Weights of a small class-conditioned image diffusion model: norm layernorm.
Rows from block 8 of a small class-conditioned image diffusion model, named by matrix and row number. Rows with one number belong to one neuron. Each number is 128 + 24 x the weight over its row's rms, rounded and kept within 0 to 255. All counts start at 0.
After each neuron's rows are labels from the 100 images, of 14848 (inputs lightly noised), where the neuron reaches its highest value: "strongest on" is what is common among them. Only what is clearly more common there than usual is listed. The data: small charts drawn from random numbers. In brackets: how many of the 100, against the usual share in percent.
# fc1: MLP up (model.blocks.8.mlp.fc1.weight, 1536x256), inputs 0-127
# fc2: MLP down (model.blocks.8.mlp.fc2.weight, 256x1536, transposed), outputs 0-127

fc1.611 [112 126 118 104 135 125  81 101 137 160 174 121 158  90 120 151 168 149 158 140 139 152  80  94 111 113 158 123 109 168  94 140 147 164 118 153  95 102  92 116 122 156 104  77 133 146 136  89 147 134 104 139 109 166 130 105 129 156 129  98 111 150  94 137 114  76 118 123 116 116  87  53 140 109 145 127 175 143 136 131 145 133 162  98 120 143 113 143 160  94 177 127 118 135 134  85 135 112 154 143 119 143 163  96 130 166 127 102 112 144 106 122 150 121 146 165 135 158  73 124 120 131 123 107 143 140 122 107]
fc2.611 [136 114 152 154 124 120  89 155 177 128 185 144 135 109 150 148 166 142 124 132 147 128  69 121 153 123 119 170  95 169 122 104 105 133 116 160 181 170 118 149 139 140 110 182 152 119 113 130 159 101 158 130 117 137 133 152 128 116 124 124 134 118 152 142 122 130 122 128 138 168 154 175 163  98 169 146 138 109  90 115 122  91 113 140 118 103 111 131 181 115  72 126 142 130  91 172 125 116  92  96 129 143 139  96 163 143 133  89 126  89 138 115 118 107 143 159 143 176 100 117 110 114  97 146 129 138 155 127]
strongest on: ring chart (53 vs 7)

fc1.163 [116 125 152  89 134  96 126  87 114 148 112 127 136 131 121 125 116 110 119 141 169 131 134 106 147 152 113 118 162 140 147  91 111  94 114 102  71  62 164 123 115  97 123 160 114 109 151 114 130 142 144 112 111  94 114 141  75  89  89 118 146 106 120 111 105 105 110 132 106 107 151 146 116  84 132 117 113 130 115 140 107 149 121 133 140 126 168 113 180  94  95 143 164 151  87 152  85 176 149  90  83 156 156 116 135 134 113 124 132  98 142 157 118 127 131 149 125 112 124 133  98 123 110 133 108 104  97 148]
fc2.163 [138 110 110 155 164 114 178 139 134 121 111 106 139 128 131 145 124 124 151 175 143 142 144 121 153 150 121 131 102 119  88 149 137 127 100 185 173 181 118 127 114 109 122  79 125 131 118 124  81 110 119 132 111 118 151 140 142 142 122 145 160 104  98 124  97  90 118 126 141 133  99 126 120 178 117 127 122  79 130 121 121  95 114  99 120 139 163 132  94 139 132 111 134 139 136 180 202 133 123 130 111 141 115  77 109  93 167 103 120 165 188 141 130 120 114 176 128 140 140 160 112 121 115 103 120 116 164 172]
strongest on: heat grid (39 vs 7.1)

fc1.706 [102 117 132 130 121  68 127 151 127 133 144 127 118  98 142 133 124 146  95 120 122 109  94 133 129 146 109 130 126 107 123 124 185 199 106 117 105 141 132 179 134 116 109 115 133 128 127 106 149 129 137 114 149 105 166 155 135 127 126 117 105 174 100 139 106 167 145 150 133 121 123 127 127 134 111 142 122  97 151 128  98 156  89  70 139  96 149 130 122 133  99 129 162 103  85  96 136  98 139 125 145  90 157 115 123 100 130  95 115  99 151 114 179 143 169 129 123  82 124 155 146 115 133 139  83 201 101 151]
fc2.706 [184 129 121 102 149  93 113  98 138 121 179 137 118 132 159 122 129 116 163 108 133 128 135 121 119 136 118 134 123 134 175 154 104 192  86 113 102  81 163 194 103 126 158 126 155 150 119 126  95  93 121 160 110 131 125 115  91 104 128 142 105 115 115 176 131  88 125 157 136 126 142  87 115 103  92 111 142 134 180 122  90 129 147 134 121 126 144 134 102 161 137 148 124 124 141 135 134 134 129  74 107 117 148 101  69  92 161 161  99 124 104 137 167 128 133 136 109 127 136 209 176 161 128 147 135  98 124 106]
strongest on: step chart (53 vs 7.4)

fc1.33 [137 116 133 150 128 163 128 119 157 140 119 166 183 146  98 182  85  86 112 150 139 121 141 119 108 125 126 135 119 119  57 137 150 112 165 116 139 130 140 124 192 134 130 153 113 147 165 122 120 103 127 131 123 153 126 116 118 144 102  69 111 168  98 142 131 126 166 158 122 146 113 129 137 100 114 127 135 137 106 138 143 153 172 137 142 120 124 128 116 122 140  93 167 166 137 102  99 174 112 110 141 167 124 143 118 109 151  95 111 161 139 154 122 162 119 120 144 125 122 113 157 157 183 110 134 116 163 110]
fc2.33 [128 147 135 100 121 148 123 124 101 119 113 175 121 136 171 158 114  80  77 112 102 107 171 121 132 145 113 126 120 120 146 116 142 115 126 129  95 113 138 120 161 132 151 121 156 174 137 143 133  98 178 141 180 128  84 112  98  97 119 144 114 156 189 114 151 121 127 147 153 155 160 159 147 125 111 119 173 136 125 144 142 132 121 109 130 132 129 122 146 139 114 111 139 153 120 129 132 193 130 116 100 123 124 120 138 158 184 124 132  87 110  83 134 145 162  95 145  91 139 132 132 136 148 124 130 123 138  98]
strongest on: dark theme (63 vs 30.1)

fc1.195 [152 148 122 108 128 152 145 115 124 102 115 152 142 150 100 170 144 118 136 122 114 115 131 165 133 159 112 127 110 134 145 145 100  97 115 144 139 140 122 106 118 146 124 119 120 150 107 113 105  89 130 126 155 115 186 166 164 119 149 152 153 162 174 138 162  93 137 136 131  88 124 127  79 127 133 100 133 113 115 128 123 123  93  80 139 113 163 147 126 142 156 105 176 117 100 138 125 122 133 101 140 138  90 113 139 144 150  75 109 148 113 152 139 120 144 178 126 193 112 103 149 103 149 148 143 120 156 124]
fc2.195 [107 134 139 163 146 178 134 129 123 156 130 136 154 111 152 164 163 147 137 102 125 172 118 169 143 156 121 143 139 153 147 128 115 106 123 119  86 136 121 141 140 110 122 178 159 188 102 122  66 164 124 148 168  92  93 110 149 126 113 118 134  97  90 115 130 156 133 135 115 161 114 126  75 164 111 133  93 113 156 165 120 112 133 134 117 143 135 109 127 104  95 109 111 107 180  95 104 107  91 135 151 155 126 113 152 118 163 123 113  97 112 154 139 147 102 172 140 218 135 156 123 120 116  91 132 136 117 142]
strongest on: step chart (80 vs 7.4); dip in the middle (34 vs 12.9)

fc1.378 [143  93 157 162 105 107  62 165 131 126  95 105 108 133 121 115 116 140  86  95 130 126 129  84 133 127 135 161  89 151 117 143 138 133 117 128 124 114 146  97  91 151 106 166 152 117 134 128 173 153 168  74 159 107 118  89 166 139 168 155 128 167 150 139 126 144 117 119 139 125 110 145 146 123 144 140 183  87 115 112 175 127 125 102 137 139 104 141 103 138 104 110 129 111 153 115 130 143  95 147  90 145 141 149 165 114 154 137 106 122 165 110 114 104 107 164 164 170 121 149 149 101 161 135 137 112 143 144]
fc2.378 [115 153  98 168  84 135  81 127 123 162 110 115 133 143 120  85 122 173 112 150 120 155 133 113 107 120 127  89 131 190 122 133 115 110 128 117 170 142 127 136  81 112 122 129 123 146 174  93 162  98 124 159  82 138 106 134 123 139 150 138 119 147 134 169 115 121 144  88 138 136 125 136 146 131 106 153 169 118 146 120  84 156 136 139 173 103 100 131 147 166 125 140 122 123 117 182 131 136 141 109 155 148 130 154 128  98  64 105 120 110 174 122 131 114  93 163 111 117 124 147 158  96 113 122 115 146 127 157]
strongest on: heat grid (37 vs 7.1)

fc1.82 [150 162 139 125 108 136 133 150 102  84 138 142 137  94 119 111 183 158 124 110 160 147 150 106 112 129 144 115 126  99 142 145 133 129 125 140 103 101  90 139 149 186 129 170 129 104 131 132  82 106 170 118 108 150 117 114  97 101 100 127 123 160 165 130 147 106 158 154 122 146 120 134 108  94 126  76 165 147 145 153  97 146 147  81 171 147  83  80  94 133 121 117 115 108  89 142 159 129 136 170 127 111 163 103 139 117 103 116 105 120 151 155 102  82 121 153 132 148 154 101 170 126 166 109 142 130 112 108]
fc2.82 [118 121  98 138 118 163  79 114 120 136 112 111 143 101 140 106 128 132  97 123 118 105 162 161 135 106 121 149 154 170 128 114 157 158 114 132 127 118  98  83 158 160 140 102 126 103 141  97 131 135 155 135 141 122 146 160 117  96 106 163 130 139 126 111 134 155 103 137 112 147 128 165 150 111  97  78 120 136 124 145 126 129  86 159 178 117 114  54 153 115 118 164 153 130 122 148 108 114 125 128  95 148 113 116 111 142 108 202 101 129 133 140 105 113 141 178  98 119 164  80 143 142 135 165 123 131 109  88]
strongest on: step chart (47 vs 7.4)

fc1.437 [140 132 105 149 113 152 118 158 144 147 119 120 151 144 151 137 147 117 152 149 175 126 161 111 126 125 102 143 148  92 120 122 134 123 153 155  92 141 146 131 140 122 108 121 106 140 145 113 131 164  77 132 126 154 138 145 135 126 145 108 133 153 134 147 142 130 158 160 127 120 130 120 154 109 155 115 114 134  79 155 137 167 162 106 113  99 162 105 141 100 102 143 163 150 161  96 176 201 127 151 158 138 124 163 168 188 129 160 134 134 109  90 116 151 124 123 139 157 145 105 142 169 146  76 152 134 161 138]
fc2.437 [160 156 143 152 127 135 144 125 128 117  91 109 115 133 124 154 150 129 154 120 116 130 125 103  90 188 158 152  98  63 151 160 135 123 110 134 200 117 120 126 114 116 106  84 136 178 118 109 118 112 163 121 137 118  93 119 105 166 107 107 131 128 137 176 137 171 121 165 152 150 108 144 123  69  98  93 154 139 170 131 127  98 124 158  89 143 127 140 165 131 173 118  98  94 111  92 140 149 109 101 109 141 126 150 120 134 185  94 117  80  96 123 125 117 156 126 133 146 150 111 121 126 148 164 138 122 106 165]
strongest on: heat grid (75 vs 7.1); items: seven (45 vs 12.9)

fc1.301 [108 155 137 133 112 125 130 119 137 143 169 144 109 154 159 129 137 151 122 132 119 111 138 115 184 119 126  91 106 124 109 133 132 162 121 161 134 171 122 105 165 137 148 112 163 147 131 121 102 200 172 123 114 127 107 101 137 148 129  95 158 165 151 173 112  81 165 118 171  80 161  86 145 122  99 137 132 161 136  75 165 148 123 102 148 128  93 104 127 157  96  99  99 131 132 123 128 138 163 168 126 118 148 104 110 110  75 132 150 123 123 104 165  82 113 102 142 101 138 140 172 137 100 148 155 113 132  96]
fc2.301 [160 110 129 121 100 102 160 148 124 114 113 146 141 123 108 104 140 140 130 142 105 130 118 167 136  91 109 138  99 100 168 118 134 135 113 186  84 113 127 120 148 112 137 138 110 195 149 126 146  67 120 142 152 129 140 153 154  95 123 134  89 161 122 106 127 148  93 143 152 148 150 136 134 128  97 117 129 101 140 109 120 130 120 111 108 134 138 124 157  88 119 145 102 139 120 180 104 113 134 100 118 132 122 128 114 142 120 107  85 164 143 119 115 141  82 111 135  83 129 148  77 138 123 170 124 125 151 130]
strongest on: ring chart (34 vs 7)

fc1.402 [103 211 122 127 150 125 122 141 155 105 124 178 112 117 115 115 125 168 153 108 164 139 103 121 133 145 103 127 137 103 106 166 123 136 140 154 114 105 141 151 112 158 155 131 176 119 159 142 125 133 116 148 117 111 158 115 150 122 146 123 155  92 160  82 150 181  93 126 142 126 149 108 110 150  86 154  96 119 121 134 134 157 118 136 155 165 156 120 117 155 134 149 115 137 159 116 122 173 116 133 164  91 111 112 125  69 129 152 103 116 111 145 140 109 152 153 142 134 188 129 161 164 101 122 136 115 143 162]
fc2.402 [132 106 115 114 137 101 124 119 121 140 143 147 109 101 128 129 110 127 146  95 163 150  88 130  88 138 154 143 135 114 153 156 133 100 140 135 156 130 129 122 105 125 180 122 107 105 140 146  86 113 135 157 129 136 110 126 155 135 137 137 133  82  92 144 153  74 146 132 153 115 116 170 114 142  91 116 101 128 135 138 133 130 134 131 151  98 119 132 111 109 126 129 142 120  94 167 110 165 153 123 122 104 137 151 163 180 111 137 115 115 123 149 147 117  95 129 113 100 147 137 110 162 125  99 139 148 103 163]
strongest on: step chart (36 vs 7.4)

fc1.225 [121 126 118 144 125 126 106 147 138 133 132 115  99 131 134 144 119 124 149 130 146 150 117 145 144 119 116  85 155 120 156 118  84 152 109 101 126 142 102 107 179  95 116 144 139  95  52  84 151 193  96 136 130  54 118 153 131 108 104 144 145 106 146 130 127 120 105 136 163 156 129 125 157 124 126  97 147 160 117  85  85 109 172 126 145 111 150  89 149 140 124 157  70 117 129 120 122 158 149  94 151 147 126 132 102 127 117 114 146 121 159 126 155 119 124 148 148  99 163 127 126 120  91 207 145 127 125 157]
fc2.225 [147 131 109 132 132 147  98  93 129 155 137 125 109 142 129 140 145 136 107 159 141 145 126 157 122 136 122 144 132 128 123 138 166 169 142 135 116 154 104 118 155 107 124 121 152 101 107 115 118  67 129 117 150  89 116 110 131 159 114 139 104 108 133 139 151 128 116 114 120 102 130 140 120 121 106 100 169 108 159  71 166 140  97 117 143 126 190  86 112  84  97  83 158 165 133 111 135  86 116 168 176 157 129 116 143 147 156 133 111 116 121 110 138 144 175 156 114 132 129 138 112 133 120  21 137 118 140 116]
strongest on: step chart (33 vs 7.4); horizontal bar chart (32 vs 6.9)

fc1.567 [105 216 143  98 126 155 129 136 111  98 108 152 154 151 151 118 114 105 144  92 108 140 116 190 131  91 179 174 153 106 138 114 114  81 134 120 131 135  99 126 128 130 150 161 137 111 158  90 128  84 113 113 133 145 115 108 102 165  81 124  94 138 124 101  85  99 138 113 120 114 142 116 133 125 147 141 140  97 105 134 103  91 132  84 147 171  76 132 124 152 117 133 167 139 125 138 119 106 122 145 121 178 114 164  64 142 103 143 136 141 127 163  96 135  84 134 161 131 135 127 125 137 128 111 119  79 127 139]
fc2.567 [ 82 112  96 124 116 130 169 116  94 123  89 181 121 132 120 119 135 109 176 143 119 121 155 130 126 164 133  89 128 173 136  62 127 113 155 124 122 136 128 141 109 129 135 102 127 144 105 125 138 135 130 110 144 143 173 143 155 133 138 111  74 116 140 122 141 128 129 165  78 126  99 111 106 139 113 125 158  79 148 133 131 132 138 157 138 101 130 120 139 129 100 144 118 141 153 115  93 174 162 128 139 138 125 107 124 127 128 137 114 129 146  88 130 111 114 131 117 172 123 115 103 161 131 153 129 117 131 157]
strongest on: one colour (84 vs 53.7); dark theme (78 vs 30.1); radar chart (55 vs 7.3)

fc1.518 [151 103 144  67 111 112 135 155  97 112 164 166 150 127 134  91 157 118 126 142 167 121 129 108 135 120 111 153 144 149 110 113 137 122 123 126 146 127  90 150 146 111 119 132  97 133 103 138  70 110  92 155 125 151 146 160 130 100 144 129 152  93  99 107 141  88 113  83 158 154  94  77 160 143  72 116 111  95 144 131 136 108 122 139 132 123 148 117  97 133  78 136 123 101 115  89 159 138 114 100  71 164  86  97 150 141 136 131 107 103  97 116 144 135 142 156 114 154 132 105 126 135  97 115 140 147 123 177]
fc2.518 [122 145 118 146  96 133 151 103 123 128 161 136 134 108 116 120 133 149 131 159 155 131 114  97 116 108 142 131 114 106 157 114 130 127 148 152 106 109 120 116 126 119 135 133  84 158 113 131  96 112 181 127 125 117 111 117 133 151 130 108 112 107 122 107 185 137 132  92 118 117 122 174 170 101  79 135 137 171 129 115 107 114 110 128 110 106 145 111  95 109 159 103 109 151 187 157 106 146 140 153  58 135 134  75  67 140 130 166 106 142  91 144 123 151 106 162 131 197 156 125 126 137 110  98 129 138 141 158]
strongest on: ring chart (37 vs 7); pie chart (29 vs 7.3)

fc1.672 [ 85  91 160  99 116 141 115 111 122 141 156 124 142  83 158 117 102 101  93 127 142 147 129 122 132 101 119 128 177 129 132 121 151  67 146 118  75 133 116 139 137 109  94 116 138 149 124 141 138 133 122 111 161 114 147 136 133 135 136 142  89 126 135  98 112 113 109 145 139 177 117 174 112 127 129 120 131 113 131 143 101 126 131  61 130 118 125 158 123 100 136 132 110 122  96  57 142 172 115 155  94 142 143  74 152 138 140  97 118 128 147 152 117  87 137 121 136 125 104 114 151 130 146 116 110 162 135 112]
fc2.672 [135 117 146 170  75 144 117 125 155 102 114 159 121 137  96 118 113 124 111 115  90 125 121 108 123  88 115 111 130 162 139 113 129  88 136 117 111 171 170 102 135 136  88 169  96 142 128 113 159 113 140 134 164 125 111 163 133 130 144 111 175 106 120 115 141 105 148 122 103 112 105  73 137  92 126 117 142 153 165 117 122 124 131 130 112 116 113 118 116 152 150 138 136 105 123 190 149 154 137 141 100 120 141 112 145 141 156  87 115 101 145 111 153 105  89 119 157 135  94 141 128  82 150 108 140 117 134 161]
strongest on: ring chart (26 vs 7)

fc1.368 [146 125 146 111 112  86 162 137 104 122 108 118 113 114 123 127 192 116 167 167 154 111 146 123 118 106 102  84 160  81 147 106 126  74 122 169  87  83 129 169 115 109 115 134 153 123 119 156 145 149 121 127 139 133  90 130 153 144 144 127 127 142 118 147 146 156 113 123  93 152 134 134 105  84 172 113 117 156 115 170  74 114 126 109 117  84 179 129 116 133  91 113 111 163 151 151 126 106  87 113 136 135 156 138 151 156 126 160 137 165  92 129 147 103 115 111 120  91 113 130 169 174 138 108 135 131 172 116]
fc2.368 [118 135 208 108  52 120 150 122 138 113 155 147 108 115 128 140 155  92 153 144 127 140 147 110 148  96 122 147 107 139 133 149 122  93 129 130 108 144 141 104 148 131 102  75 109  93 143 196 123 133 155 119  88 133 119 141 135 129 137 147 109 121 138 105 146 146 147 100 171 130 141 152 124 120 137 121 128 102 224  87 167 121 119 139 104 154 161 137 134 133 160 163 140  91 120  79 180 100 149 131 125 128  84 149  86 128 169 136  98 144  93 159 144 119 163 116 146 102 131 142 127 121 119 104 129 117 132 140]
strongest on: radar chart (44 vs 7.3); pie chart (30 vs 7.3)

fc1.605 [ 93 161 143 141 112 129  78 134 125 155  86 140 150 131  90 115 152 167 107  94 165 113  97 128 135 117 151 120 129  99 131 125 105 158  91 101 153 122 144 150 137 117 170 102 125 111 134 116 141 164 150 146 120  94 149  87 159 120 170 113 130 107 150 119 190 160 121 103 116 101 125 118 110  75 111 120 128 122 117 114 119 143 142 124 128 102 138 143 119 172 112 103 112 123  99 130  97  81  81 116 129 187 108 115 130 130 137 105 106  80 132 121 129 185 129 116 134 149 169 112 165 121 132 108 145 127 100 153]
fc2.605 [138 153 135 101 122 134  34  89 120 128 125 131 124 149 140 127 159 141  92  87 155 134 112 132 101  91 120 122 127  81 126 145 122 142 106 111 116 110 150 128 135 132 121 127 135 110 138 116 107 120 106 151 139 155 139 115 130 153 150 132 106 154 122 157 123  88 118 119 122 181 119 167 117 159 110 135 145 126 156 139 118 190 133 123 155 157 121 133 145  72 139 105  84 123 135 135 140  90 167 142 101 106 141 133 101 138 143 128 149 162 118 168 134 165 125 129 125 126 160 153 100 125 152 111 145 144 138 116]
strongest on: ring chart (37 vs 7); stacked bars (30 vs 7.1)

fc1.238 [ 91 101 135 125  74 108 113 178  96 111 122  96 144 135 156 112 135 119 113 107 110 114 107 116 140 136 126 115 113 102 112 158 150 126  93 136 128 147 139 124 162 134 148 131 104 109 144 116 171 132 115 108 148 154 115 139  89 151 123 145 185 149 115 142 138 136 104 129 114 137 126 117  98 152 159 128 120 140 150 126 106 130 137 115 143 108 123 138 122  84 104 103 128 169 133 124 162 145 108 169 102 157 182 137 115 137 144 129 153 112 129 118 125 108 161  97 123 154 116  96  91 142 147 160 125 146  83 157]
fc2.238 [134 148  96 116  79  81 121  93 124 108 117 104 118 123 115 112 147  83 119  96 127 107  86 110 109 148 167 137 121  88 120 120 110  96  88 139 126 121 129 126 155 119 163 110 123 148 117 149 120 128 143 124 161 118 139 123  90 149 108 109  99 172 139 133 118 136 154 120 112 126  88 143 112 156 136 126 120  83 128 101 129 122 115 133 159 189 119 125  98 188 146 141 147 118 123 126  89 152 109 109  90 123 128 122 178 106 138 129 175 185  83 137 122 104 122 163 146 143 126 159 121 109 139 123 116 123 151 142]
strongest on: one colour (96 vs 53.7); radar chart (84 vs 7.3); items: three (36 vs 12.8)

fc1.766 [119 103 184 123 125 127 127 124 116 117 166 196 129 128  98 132 111 131 130 122  96 129 141 101 185 142 136 133 124 187  95 134 154 151 110 171 146 128 109 130 155 122 140 145 114 162 164 150  91 138 127 175 124 133 163 166 125 123 125 106 139 105 122 108 150  80 143 153 107 119 155 112 152 118  90 143 118 134 130 138 154 131 152  99 119  95  95 166 128 129 131 140 131 143 111 172 112 174 134 127 152 117  82 108 106 129 142 134 105 129 141 118 131 125 115 128  72 128 111 157  82 139 151 113 146 182  87 116]
fc2.766 [136 119 111  95 155 123 114 134 106  76 133 146 129 134 129 124 171 142 146 159 146 105 151 133 173 138 150 127 116 106 138 132 104 117 113 157 140  92 117 136 162 121 104 148 163 137 193 136 134 150 152 128  63 131  67 109 178  99 122 110 157 127 120 126 113 150 101 130 189 149 118 132 136 220 122 107 145 129 147 139 150 125 132 158 128 108 117 152 151 139 132 123  94 101 138 112 115 154 126 115 122 105 142 141 141 107 115 146 123 164 166 120 124 110 105  87 127 120  84 138 125 158 128 134 155 135 103 160]
strongest on: dark theme (76 vs 30.1); pie chart (38 vs 7.3); ring chart (36 vs 7); kind: radar chart (26 vs 7.3)

fc1.233 [135 125  94 124 124 141 143 109  68 106 128 134 101  65 147 150 120 109 127 114 136 120 147  99 125 138 116 126 176  86  98 118 104  89 135 133 116 102 138 140 154 138 139 143 141 131 126 144 133  98 133 132 102  89 141 141 113 127  83 155 119 108 118 146 133 161 117 148 130 120 141 130 123  79 165 125 141 133 101  83 106 154  83 130 140 128 109 164 130 117 104 133 125 110 124 121 181 134 111 114 132 129 125 147 153 113 133 134 127 103 116 138  78 152 195  94  84 119 108 126 138 127 194 119 135  82 128 178]
fc2.233 [139 140  79 121 117 105 113 134 116 110 119 169 108  80 185 140 100 114 140 119 103 140 102 127 136 153 120 166 119 115 148 114 145 132 167 122 120 125  98 164 176 137 145 182 158 123 156 151 118 169 151 176 109 148 116 117 138 156  93 197 166 104 181 136 154  98 131 157 147 167 126 148 156 145 169 107 152  83 128 123 121 106 174 125 118 155 132 162 136  96 101  93 107 149 147 124 137 171 126 123 117 136 122 103 147 120  92 115 129 130 122 120  79 152 104 136 171 150 167 143 108 123 194 137 119 139 174 106]
strongest on: radar chart (35 vs 7.3)

fc1.372 [134 104  89 182 182 108 170 136 172 105 118 194 103 132  99 108 100 188 133  91  66  98 144 145 125 149 119 126 140 160 183 166 133 114 146  83 167 159 107 185 108 120 134 142 111 131 115 115  87 124 147 100 129 118 154 138 150 142 118 103 133 118 112 141 137  91 104 147 136  98 113  69 107 131 121 116 142 154 122 105 133 113  97 125 147 145 105  96 104 116 137 141 117 138 115 103 120  97 136 133 100 102  62 114  92 126 135 117  88 131 115 106 118 104 121 113 116 127 137 121 159 153 108 118 116 120  95  88]
fc2.372 [137 101 144 118 164 140 158 145 141 133 105 137 132 112 142  84 136 199 129 118 117 176 146 157 134 144 134 109 139 166  80 154 116 153 153 114 126 119 104 106 112 125 143 119 123 151 112 123  92 144 113 108 142 107  93 116 151  73 132 122 114 125 138 111 117 130 119 131 132 148 160 168  65 105 117 127 125 104 131 158 126 139 141 149 136 100 126 145  93 103  86 133 101  77 144 162 119 114 108 125 115 129 153 113 112 129 122 106  92 124 119 107 124 131 141 147 126 106 159 151  90 138 119 136 119 132 119 109]
strongest on: step chart (46 vs 7.4)

fc1.360 [180 123 136 117 151 116 108 124 157 148  86 108 112 126 119 121 187 113  89 137 174  90 116 161 188  98 121 154 149 132  92 119 125 119 120  75 129 129 125 134 134 129 113 147 173  91 120 116 167 132  97 170 123 136 137 101  90 136 133 159 142 150 117 127 130 145 130 122 104 125 142 155  99 137 124 132 129 126 122 127 141 169 135 150 110 143 146 107 169 119 132 140 121 114 147 111 192 122 136 163 109 124 157 125 101 118 123 166 107 124  93 124  83 105 131 124 122 111  94 167 129 160 148 138 101 160 136 119]
fc2.360 [ 99 153 164 149 166  94 140 131 146 129 153 119 107 121 118 138 140 116 107  88 140 121  91 107 165 111 119 142 107 159 116  56 129 146 107 149  81 146 149 106 149 124 196 120 106 107 131 118 164 135 129 145 156 135  75 151 149 119 148 148 118 160 148 117 114 120 142 115 168 145 101 142 110 126 120 136 131 169 133 111 148 131 117 139 150 150 129 117 179 139 147 136 138 100 124 119 131 158 122 108 125 121 149 158 103 139  79 153 156 168  85 137 137 132 160  86 123  74 137 108 175 145 149 137 124 119 132 116]
strongest on: heat grid (41 vs 7.1); step chart (33 vs 7.4)

fc1.600 [113 107 165 141 145 124 131 137 130  97 129 186 130 157 136 149 121 128 117 113 135 116 146 141 108 114 143 140 142 109 108 143 118 130 135 120 130 161 149 138 113 147  95 173 137 139 174  82 140 117 160 123 156 165 141  97 153 116 123  72 132 177 129  85 120 110 132 133 138 128 116 148 188 140 144 106 134 130 131  63 112 121 107 123 166 126 169 135 131 108 101  97  76  91 121 164  71 126 108 119 119 116  92  93 149  97 116  90 107 106 144 117 144 127 140 121 133 111 104 123 143 125 116 106 151 122 102 172]
fc2.600 [127 119 105 138 123 112 138  81 106 137 103 161 139 141 104 165 146 161 134 107  95  89 169 181  64  98 116 115 114  81 117  96 132 128 152 128 135 133 134 139 128 131  90 125 118 150 135 102 123  72 122 152 123 143 133 135 116 152 142 129 140 202 126 129  80 113 133 122 121  84 138 119 176 130 132 113 116 135 120 134 144 150 111 126 112 133 138 122  70 134 151 104 109 156 101  75 129 103 156 137 102 121 110  91 125 168  70 135 123 147 161 141 137 131 110 149 113  95 149 126 140 106  95 161 130 120 167 142]
strongest on: one colour (98 vs 53.7); radar chart (78 vs 7.3); items: eight (32 vs 12.9)

fc1.60 [111 117 104 165 120 123 143 139 129 169 180 147 134 124 152 117 131  94 110 137 136 153 146 113 116 145 142 140 102 131 119 181 105 133 111  81 169 148  98 109 131 150 104 123 163  89 151 123  91 140 151  78 133 143 119  92 134 104 135  90 173 105 133 136 141 131 100  49 117  99 114 108  92 105 127 133 131 131 152 160 151 108 137 125 166 146 120 129 124 134 159 148 152 146  94 112 161 104 134 126  75 144  86 133 140 168 125 109 154 112 151 129 133 123 145 149 138 158 136 148 116 133 124  92 129 121 104 115]
fc2.60 [164 117 149 127 132 142 138 148 132  63 157  97 122 163  99 143  94 149 120 164 102 122 101 148 104 152 121  90 110 134  93 130 146 121 105  92 135 128 120  91 131 135  88 121 143 125 135 113  84 139 115  99 122 113 127 139 112 125 124 153 139 128 107 129  93 125 115 116 151 216 127 137  73 167  66 131 118 153 105 121 144 130 127 112 131 137 139 126  79 119  87  78 104 139  92 163 140 145 129 124  74 123 107 120 131  77 145  98 130 141 152 118 133 119 109 158 114 176 155 147 113 170 138 148 126 150 152 146]
strongest on: heat grid (47 vs 7.1); radar chart (25 vs 7.3)

fc1.74 [132 115 138 132 100 131 122 127 126 107 120 131 123 110 119 155 136 128 138 139 146 134  87 180  81 105 139  96 141 166 166 148 121  99 161 151 121 123  94 133 129 134 162 122 141  94  98  65 134  99  76 127 166 118 114  93 140 124 128 127 129 139 125 141  93 167 153 153 114 131 119 157 148 129 135 136 106 117 125  84 130 103  90 109  98 118  95 157 159 125 191 113 120 132 143 139 114 142 123 157 143 101 124 156 136 108 133 132 122 189 172  85 118 117 149 113 133 106 130 146 151 118 122 124 151 137 117 126]
fc2.74 [123 126 143 148 102 118 140  67 118 149 114 134 134 111 155 107  64 166 118 144 100 110 113 150 151 164 130 127 140 160 156 108 117 111  77 167  87  80 118 115 110 104  79  83 133 132 186 149 157 120 120 169 126 147 144 142 147  54 149 116 148 153 149 124 109 106 116 111 153 129 122 105 125 144 119 134 166 100 166  89 142 109 109 134 129 132 139  99 154 137 119 121 143  91  98 119 157 131 123 154 145 138 147 111 127 141 153 124  91 130 136 120 129 142  76 139 136 114 139 122 118 150 140 155 135 124 123  98]
strongest on: ring chart (55 vs 7); pie chart (35 vs 7.3)

fc1.416 [113 112 104 135 143 133  86 168 144 175 134 159 144 175 122 102 158 157 113 118 141 142 119 124 156 165 139 123 135 180 106 151 135 115  89 122 122 109 128  86 127  98 136 181 167 139  98 110 146 116 129  99 143 159 127 161 111 152 119 143 167 151  87 135 153 190 124 139 196 108 134  83 171 132 150 118 134 122 106 136 136 127 154 179 163  98 148 149 159 118 118 103 128 133 119 116 137 151 149 146  99 113 148 142 128 127 172 113 129 106 127 152 130 149 166 172 143 125 109 114 166 177 159 128 113 111 129 137]
fc2.416 [133 117  79 144 142 145  79 111 180 146 129  98 137 149 109 103 119 105 152 108 157  95 139 112  76 139 140 144 110 184 117 122 152 137 119 166 158 126 115 125 160 117 133 122 160  89 108 145 126 128 140 116 155 125 118 127 127  74 134 121 126  99 142 115 115 132 116 108 138 202 106 132 134 117  94 128 156 115 110 118 148 160 125 114 140 165 155 112 123 116 111 108  95  95 159 106 171  96 151 125 124 110 123 156  88 134  49 127 145 148 159 106 111 148 102 156 125 108 136 144 132 136 141  93 125 142 115 139]
strongest on: heat grid (41 vs 7.1); ring chart (35 vs 7)